{"train_examples": 26041, "gain_aug_db": 10, "tokenizer": "char", "init": "torch_default", "final_lr_fraction": 0.05, "adamw_weight_decay_other_params": 0.05}
Rows from block 2 of a small CTC audio transcriber, named by matrix and row number. Rows with one number belong to one neuron. Each number is 50 + 15 x the weight over its row's rms, rounded and kept within 0 to 99. All counts start at 0.
After each neuron's rows are labels from the 100 clips, of 14976, where the neuron reaches its highest value: "lies over" is the class under the peak. Only what is clearly more common there than usual is listed. The data: Morse code for random letters and digits, with fading, noise and interfering tones.
# fc1: second MLP up (model.blocks.2.mlp.fc1.weight, 960x160), inputs 0-79
# fc2: second MLP down (model.blocks.2.mlp.fc2.weight, 160x960, transposed), outputs 0-79

fc1.264:31 48 46 64 35 58 50 23 46 44 19 58 58 49 42 24 70 64 54 54 64 61 49 44 67 34 47 58 85 74 35 78 52 35 62 43 60 70 64 40 42 42 37 52 20 45 44 27 20 42 42 69 12 49 29 53 56 62 56 62 69 66 59 55 56 45 64 41 54 50 56 27 20 44 51 59 32 71 62 60
fc2.264:63 63 51 40 39 37 80 46 42 32 69 48 59 56 71 62 22 26 26 41 37 49 23 48 41 51 37 43 30 48 53 36 29 82 37 47 64 26 38 69 44 17 66 40 58 41 58 52 53 78 33 24 62 52 53 45 42 36 39 51 45 31 32 44 74 52 44 51 45 84 46 64 79 32 46 35 58 57 50 53
lies over: the character "t"

fc1.573:40 54 34 55 49 48 78 70 12 59 41 54 75 35 52 30 45 40 81 28 64 48 18 41 68 53 16 36 43 50 16 44 62 56 51 96 37 45 60 63 55 34 28 59 67 39 74 60 46 38 57 50 44 53 34 28 39 70 41 54 64 60 48 45 54 55 57 38 46 36 68 37 40 34 34 56 59 45 37 63
fc2.573:58 58 62 35 63 42 54 60 50 61 73 57 44 53 53 54 30 40 36 55 49 70 57 71 41 51 47 66 49 14 58 24 41 85 45 53 75 42 30 76 58 44 39 65 48 26 52 15 63 63 52 48 42 08 31 60 60 54 18 46 35 57 32 58 46 45 50 58 59 35 43 32 38 38 39 39 34 55 50 46
lies over: the character "t"

fc1.402:07 39 64 54 42 60 42 57 56 34 45 41 85 45 36 70 64 36 60 75 40 55 45 74 74 75 45 65 52 40 69 44 26 50 32 67 60 39 47 61 13 57 58 55 55 40 33 66 38 53 62 31 62 63 66 65 46 59 66 54 48 54 52 68 61 38 45 45 51 42 44 25 60 28 28 56 69 85 52 35
fc2.402:64 59 71 45 25 69 60 46 57 67 60 53 17 58 49 29 71 69 44 20 38 57 51 25 36 29 56 56 47 47 40 41 47 34 37 48 52 52 45 43 54 54 55 53 64 72 54 47 73 60 43 47 49 24 20 54 57 55 25 49 21 48 48 46 57 32 52 23 43 27 40 33 59 95 57 56 34 11 57 74
lies over: the character "2"

fc1.629:67 48 44 45 47 39 34 43 54 30 62 68 45 61 35 42 29 68 46 56 40 57 42 26 41 41 42 29 68 29 51 63 62 85 45 39 78 54 51 45 54 06 37 75 47 52 47 44 31 52 61 26 41 69 52 21 22 77 44 48 43 33 17 32 58 75 44 31 47 70 27 66 62 34 57 46 68 53 76 36
fc2.629:42 66 51 44 44 81 71 64 69 61 23 46 59 66 74 42 67 50 68 32 41 41 38 62 48 58 36 55 28 53 57 60 38 39 42 45 31 50 43 48 71 38 52 27 38 51 41 52 57 80 62 43 42 50 29 74 67 21 64 69 57 54 51 71 77 67 44 55 64 20 32 49 30 46 31 58 60 64 50 36
lies over: the character "i"

fc1.761:44 81 60 34 52 39 53 70 58 41 50 45 45 22 62 56 75 64 59 48 44 29 34 69 46 59 64 40 68 64 39 37 37 60 43 58 59 72 42 43 67 59 62 69 26 36 53 40 60 40 44 47 71 30 40 58 50 65 63 41 74 62 82 31 39 51 40 31 55 44 26 75 65 44 58 62 41 52 46 18
fc2.761:39 53 58 47 61 53 75 18 24 69 38 59 29 61 54 45 22 88 29 56 59 36 45 70 62 31 78 56 35 50 33 60 60 46 44 29 69 55 53 30 44 35 65 22 31 32 51 32 60 45 67 37 41 59 56 54 38 45 32 53 70 57 38 57 49 31 49 44 21 35 40 45 46 39 49 48 35 31 55 82
lies over: the character "t"

fc1.47:29 43 49 53 41 45 59 49 64 60 36 24 48 45 50 30 74 69 49 37 38 63 65 53 36 48 50 53 75 38 25 59 56 67 78 73 46 51 49 56 50 32 59 39 48 32 66 35 32 59 55 59 70 66 31 61 42 62 55 32 39 71 15 46 17 75 59 56 26 59 52 31 49 63 30 42 60 56 29 58
fc2.47:37 68 38 38 24 49 32 43 58 67 52 89 47 53 46 56 42 28 42 51 15 50 63 29 13 39 37 57 46 50 68 41 28 33 61 78 29 48 49 54 27 55 38 46 48 46 48 58 39 33 29 66 53 32 42 55 78 33 38 56 74 32 74 40 44 52 65 55 65 56 11 71 64 45 49 40 43 55 44 48
lies over: gap

fc1.251:38 61 42 49 51 53 51 65 31 52 52 46 44 63 62 70 39 35 42 40 41 36 05 43 75 49 42 41 63 44 43 43 59 40 51 56 58 46 63 32 46 75 51 72 46 43 79 48 48 24 49 48 31 50 70 59 54 18 70 43 71 46 50 28 43 31 55 51 22 50 55 42 81 62 54 48 67 85 56 44
fc2.251:72 41 64 49 49 37 45 19 38 59 48 43 62 16 48 51 28 38 62 69 73 72 93 53 28 52 60 55 48 85 18 79 24 64 52 42 52 49 73 46 48 49 55 33 58 65 41 57 57 80 57 40 56 42 46 24 69 64 35 58 63 37 46 42 55 28 61 64 57 54 27 49 38 51 56 71 37 58 47 19
lies over: the character "x"

fc1.42:47 75 48 50 47 56 43 32 47 54 42 38 64 49 68 27 52 46 36 64 54 64 23 47 58 37 37 84 30 42 49 60 33 59 56 60 66 40 59 63 43 29 79 45 52 77 61 40 26 47 44 66 28 53 38 43 70 35 38 49 61 34 15 22 33 49 52 51 51 48 64 69 30 16 48 64 30 27 54 41
fc2.42:49 43 61 61 27 40 60 61 48 65 48 44 55 35 51 80 41 51 64 26 54 56 36 57 66 41 50 26 43 36 37 42 48 59 35 56 39 57 52 44 26 56 20 57 59 44 40 58 57 50 63 33 71 42 25 39 34 85 36 47 03 43 72 63 83 35 40 27 41 36 38 11 65 48 51 49 52 43 54 30
lies over: the character "t"

fc1.541:53 67 46 38 64 41 47 50 35 67 54 54 64 40 45 44 49 53 40 56 46 45 38 60 63 38 45 32 33 50 47 63 48 32 67 45 63 41 47 30 47 58 49 52 29 35 25 42 59 55 56 56 50 38 68 61 50 67 27 50 65 39 64 55 42 53 46 38 36 47 82 70 32 43 27 77 48 34 75 43
fc2.541:28 51 65 73 52 47 26 40 47 54 25 27 42 53 77 68 72 32 63 47 65 64 38 63 32 38 16 51 42 40 27 50 72 70 59 37 30 39 56 69 51 43 48 43 65 61 29 44 63 33 45 35 72 60 22 37 56 29 39 35 11 60 49 18 61 34 56 47 45 70 09 33 70 46 55 39 46 57 86 81
lies over: the character "i"

fc1.609:64 38 63 61 83 19 51 42 24 34 53 65 36 51 69 66 21 25 44 49 48 61 24 49 32 56 56 57 64 44 36 29 69 68 32 32 40 82 59 72 61 69 35 59 59 35 36 58 77 62 63 37 65 46 30 30 52 29 58 46 63 53 40 44 25 33 45 24 51 49 69 56 58 38 61 64 41 24 56 21
fc2.609:33 38 57 36 30 78 43 19 81 44 65 74 48 38 29 51 73 72 62 40 87 28 57 51 71 49 66 72 48 33 66 52 48 87 73 38 45 53 28 61 55 39 67 74 25 69 67 54 46 19 41 51 36 58 44 80 41 35 62 42 51 60 57 65 60 58 66 47 53 41 44 23 40 41 52 76 64 33 58 66
lies over: the character "t"

fc1.426:40 70 53 47 54 55 31 48 49 32 65 69 55 56 49 38 61 36 52 42 77 78 57 75 43 38 71 50 61 49 38 57 25 63 43 45 61 83 13 68 48 40 66 66 54 69 64 35 49 44 56 39 41 61 70 60 64 45 75 21 32 26 52 70 27 37 32 50 70 68 38 36 43 41 40 27 48 72 65 47
fc2.426:56 39 30 53 31 55 56 35 54 45 38 34 65 72 61 48 62 39 54 51 12 13 52 26 61 32 52 39 64 49 65 45 63 43 43 63 56 50 55 33 55 55 47 44 60 44 41 59 55 66 45 56 43 39 13 03 50 65 57 55 53 56 50 35 86 59 83 39 47 40 60 60 64 54 61 54 64 46 49 45
lies over: the character "i"

fc1.377:51 42 52 57 55 52 56 41 70 59 57 21 36 63 62 47 57 53 38 65 25 57 35 86 33 51 65 83 70 18 34 44 45 62 27 69 43 40 26 47 43 42 53 29 40 54 45 24 38 72 55 50 49 37 40 61 75 44 50 46 59 49 32 33 23 35 50 37 15 38 70 64 29 65 41 48 51 57 56 51
fc2.377:52 73 66 61 41 74 33 43 38 24 55 49 74 29 47 24 40 51 36 44 49 44 22 45 31 30 13 43 52 42 35 48 56 37 33 40 63 54 53 61 69 54 63 38 32 32 45 24 86 49 34 44 31 40 29 41 56 72 69 63 47 35 44 73 74 33 42 26 57 69 60 32 55 29 50 51 44 40 54 48
lies over: the character "e"

fc1.757:52 49 62 59 58 45 46 62 47 50 48 51 36 41 24 17 61 32 11 42 49 33 43 47 31 46 45 62 71 62 20 62 45 56 46 51 32 65 52 75 23 18 59 69 41 35 51 35 35 73 60 48 77 39 22 71 55 63 41 44 52 73 39 36 53 69 14 43 59 25 65 32 28 43 38 38 54 36 49 56
fc2.757:45 70 10 66 56 30 75 52 33 45 53 32 45 70 50 70 51 58 73 44 53 50 58 35 62 66 52 25 31 35 39 36 41 39 44 37 82 24 66 44 46 44 47 47 26 55 30 81 49 58 36 55 36 67 76 60 48 49 52 18 41 21 52 40 62 27 76 47 38 89 30 58 72 51 44 66 49 67 19 20
lies over: the character "t"

fc1.21:24 58 66 53 67 57 43 42 54 66 52 45 69 35 60 54 55 64 43 60 27 40 77 62 48 68 54 63 54 40 47 35 69 33 68 40 46 46 74 83 55 37 43 51 66 54 79 33 46 69 90 37 24 78 55 57 80 47 40 56 27 46 60 51 57 62 47 61 49 36 54 39 42 65 46 38 65 41 40 84
fc2.21:57 54 33 50 64 55 57 79 28 32 50 83 42 61 43 61 18 14 70 57 52 54 16 49 46 45 39 33 24 64 74 45 76 58 50 41 56 38 09 33 54 46 45 48 41 71 48 60 73 34 29 82 56 50 61 36 66 40 46 60 66 51 61 49 39 50 37 61 44 57 51 46 65 31 48 55 15 45 43 79
lies over: gap

fc1.663:26 75 57 66 47 49 62 19 58 30 49 41 75 53 32 68 50 51 41 54 23 54 60 44 60 59 73 55 53 30 39 73 32 43 15 37 37 60 23 51 46 75 42 44 49 22 54 33 28 47 45 42 43 57 48 63 60 23 66 29 59 41 37 30 57 46 58 29 39 70 41 62 44 51 61 34 43 50 47 78
fc2.663:54 56 71 34 55 49 48 52 35 54 36 37 46 38 66 42 51 50 55 56 40 47 44 54 35 48 38 16 24 32 39 58 56 99 58 66 68 51 61 21 49 29 47 52 28 69 52 36 46 47 51 59 50 66 39 45 54 25 55 55 53 52 36 57 45 44 84 34 38 52 50 62 31 40 50 31 79 37 49 36
lies over: the character "t"

fc1.650:50 66 81 33 59 61 25 32 52 81 36 49 52 19 59 48 40 65 50 26 70 46 18 46 25 51 52 31 45 56 38 28 24 38 27 62 39 68 68 45 51 39 32 58 69 46 61 41 40 45 41 70 35 35 25 67 63 29 32 69 40 54 49 49 69 67 38 37 39 68 66 54 55 78 52 33 49 29 33 56
fc2.650:36 74 28 61 59 35 47 58 52 67 40 62 65 57 69 47 46 40 62 29 73 34 38 29 59 13 61 60 69 25 30 51 43 59 44 45 58 76 40 51 77 52 68 60 38 68 24 43 33 96 43 74 58 58 67 24 62 61 49 41 55 44 57 51 29 43 51 34 57 35 32 30 51 50 19 38 56 46 60 64
lies over: the character "t"

fc1.491:62 73 65 68 60 33 65 40 42 32 55 24 65 32 43 43 47 63 71 35 59 39 68 27 67 49 64 64 25 38 62 36 54 50 33 61 42 53 66 40 62 47 52 67 59 25 66 49 37 33 66 39 46 72 43 44 60 37 37 40 93 21 43 36 38 73 28 41 39 72 43 41 53 43 50 44 41 49 74 44
fc2.491:27 32 22 48 39 73 39 48 35 47 33 51 40 57 82 68 39 49 37 44 39 51 41 80 02 37 59 37 47 73 22 51 42 50 59 36 42 42 29 32 38 42 70 50 60 51 55 35 72 49 43 72 59 74 71 63 35 39 60 48 33 62 53 65 46 41 63 58 64 34 56 25 47 57 66 49 31 87 32 34
lies over: the character "u"

fc1.495:43 52 55 73 43 67 38 49 59 54 51 55 34 65 61 59 29 61 62 40 40 71 33 42 56 65 36 62 60 42 32 31 60 30 70 95 35 63 42 41 71 23 25 72 66 48 57 40 51 45 46 86 50 55 50 48 62 53 52 76 42 43 67 59 39 59 47 48 39 72 68 36 31 37 36 30 55 54 51 75
fc2.495:57 50 29 38 66 24 97 64 52 54 44 71 48 51 70 44 61 49 62 57 55 38 48 46 40 65 54 40 57 61 63 49 62 59 37 50 79 49 37 60 26 35 59 70 38 44 58 45 46 55 47 40 32 47 46 61 47 65 23 52 64 65 37 62 68 99 56 47 70 57 65 72 49 62 41 63 32 66 49 50
lies over: the character "e"

fc1.314:08 84 41 74 56 35 51 58 32 81 35 59 58 47 52 33 29 52 57 61 74 78 14 27 48 31 58 60 62 34 28 56 26 58 58 53 69 36 45 59 38 33 33 54 30 31 47 67 39 32 58 46 23 36 38 58 36 40 22 37 57 45 56 62 36 39 34 54 39 47 55 64 63 48 78 46 41 45 75 29
fc2.314:60 40 16 68 39 49 28 42 47 57 61 52 37 29 54 47 49 61 57 49 38 53 31 71 64 34 28 64 15 29 34 40 66 45 39 46 49 75 44 82 42 58 71 73 41 59 06 27 56 44 37 28 60 36 38 46 56 34 55 49 31 29 51 51 42 42 26 34 45 43 43 44 34 54 21 36 55 40 60 47
lies over: the character "i"; the character "t"

fc1.668:44 37 38 53 72 64 55 49 43 62 38 62 55 35 42 43 48 50 45 48 44 40 52 51 80 39 53 78 46 22 45 64 60 50 19 35 41 23 23 61 43 53 55 60 59 69 74 39 44 49 40 66 53 53 37 54 37 60 79 59 23 30 48 45 30 47 33 38 15 40 74 51 39 29 33 73 28 37 36 21
fc2.668:51 40 22 68 32 54 26 61 63 55 78 51 27 34 42 51 63 45 55 69 55 34 62 60 17 31 58 35 62 52 38 65 47 43 68 38 50 61 56 64 53 63 28 42 64 44 40 62 46 42 43 75 41 51 51 37 29 40 42 37 72 65 63 25 55 40 49 53 58 74 51 29 72 62 62 12 56 68 61 66
lies over: the character "i"

fc1.349:47 39 73 47 43 62 38 61 47 37 42 62 67 67 58 53 37 52 69 25 50 61 37 78 65 46 66 41 60 34 47 48 34 58 48 67 52 33 34 28 63 41 98 61 47 34 59 56 42 44 35 31 27 19 80 45 41 61 40 23 49 45 44 29 50 30 42 48 51 65 52 49 54 41 32 55 62 31 58 64
fc2.349:65 32 20 37 42 41 47 39 48 48 34 67 25 39 24 24 08 45 68 50 53 22 57 33 55 55 64 41 33 38 64 30 63 60 23 35 58 59 74 71 60 52 57 63 25 50 28 47 46 40 66 39 71 68 46 26 42 48 65 42 47 39 50 51 39 39 60 71 47 38 57 49 36 60 75 46 52 29 52 42
lies over: the character "e"

fc1.27:54 29 68 26 33 70 52 64 63 31 72 29 61 54 49 33 52 50 50 46 44 36 59 27 70 55 62 47 73 50 64 45 31 55 49 52 68 62 36 40 49 71 27 73 24 22 43 29 54 38 53 64 48 73 48 40 70 45 78 55 52 79 64 66 37 48 80 31 44 23 45 31 54 54 46 59 51 29 31 33
fc2.27:59 53 80 62 42 56 68 42 62 29 44 63 50 62 51 53 65 55 42 53 50 49 68 77 46 43 16 60 66 45 52 44 31 57 55 47 61 40 48 51 46 31 41 48 32 66 45 58 56 59 46 52 36 46 75 54 39 60 45 38 57 52 20 50 59 50 51 50 65 78 57 99 41 27 76 54 65 49 72 48
lies over: the character "e"

fc1.459:62 69 30 47 70 65 62 37 22 52 35 29 40 58 65 71 52 63 42 64 67 37 43 60 59 66 53 36 75 52 37 39 14 62 17 47 38 69 40 50 59 39 61 60 49 87 56 47 58 29 75 59 44 65 29 48 65 22 55 33 31 30 41 56 32 61 67 52 63 56 66 50 71 61 61 51 40 33 54 74
fc2.459:51 60 33 31 36 44 48 39 59 58 43 55 45 57 47 10 61 55 49 44 53 57 42 80 48 49 39 21 44 53 40 60 44 61 45 54 90 61 96 71 59 64 35 35 60 22 34 43 33 68 49 31 52 40 38 47 69 78 33 73 59 48 31 37 32 73 50 35 60 70 42 58 65 38 57 48 59 47 75 61
lies over: the character "i"

fc1.297:36 62 32 83 42 52 45 43 67 75 43 37 66 48 53 31 38 69 52 84 50 34 36 63 60 56 33 39 31 63 31 58 59 54 40 54 51 48 26 55 45 32 40 65 46 54 53 54 34 66 25 49 32 51 44 60 61 40 70 46 66 64 32 71 29 67 50 61 25 40 57 64 42 43 75 70 54 48 40 70
fc2.297:59 30 58 44 76 49 44 15 61 52 41 62 32 31 68 85 27 46 49 44 46 46 44 33 54 52 66 40 50 41 72 70 64 52 41 54 55 81 41 68 39 49 52 57 66 34 51 45 51 50 36 52 33 61 24 18 67 51 70 56 44 43 36 67 58 59 50 49 43 37 79 63 55 57 32 70 42 49 75 30
lies over: the character "e"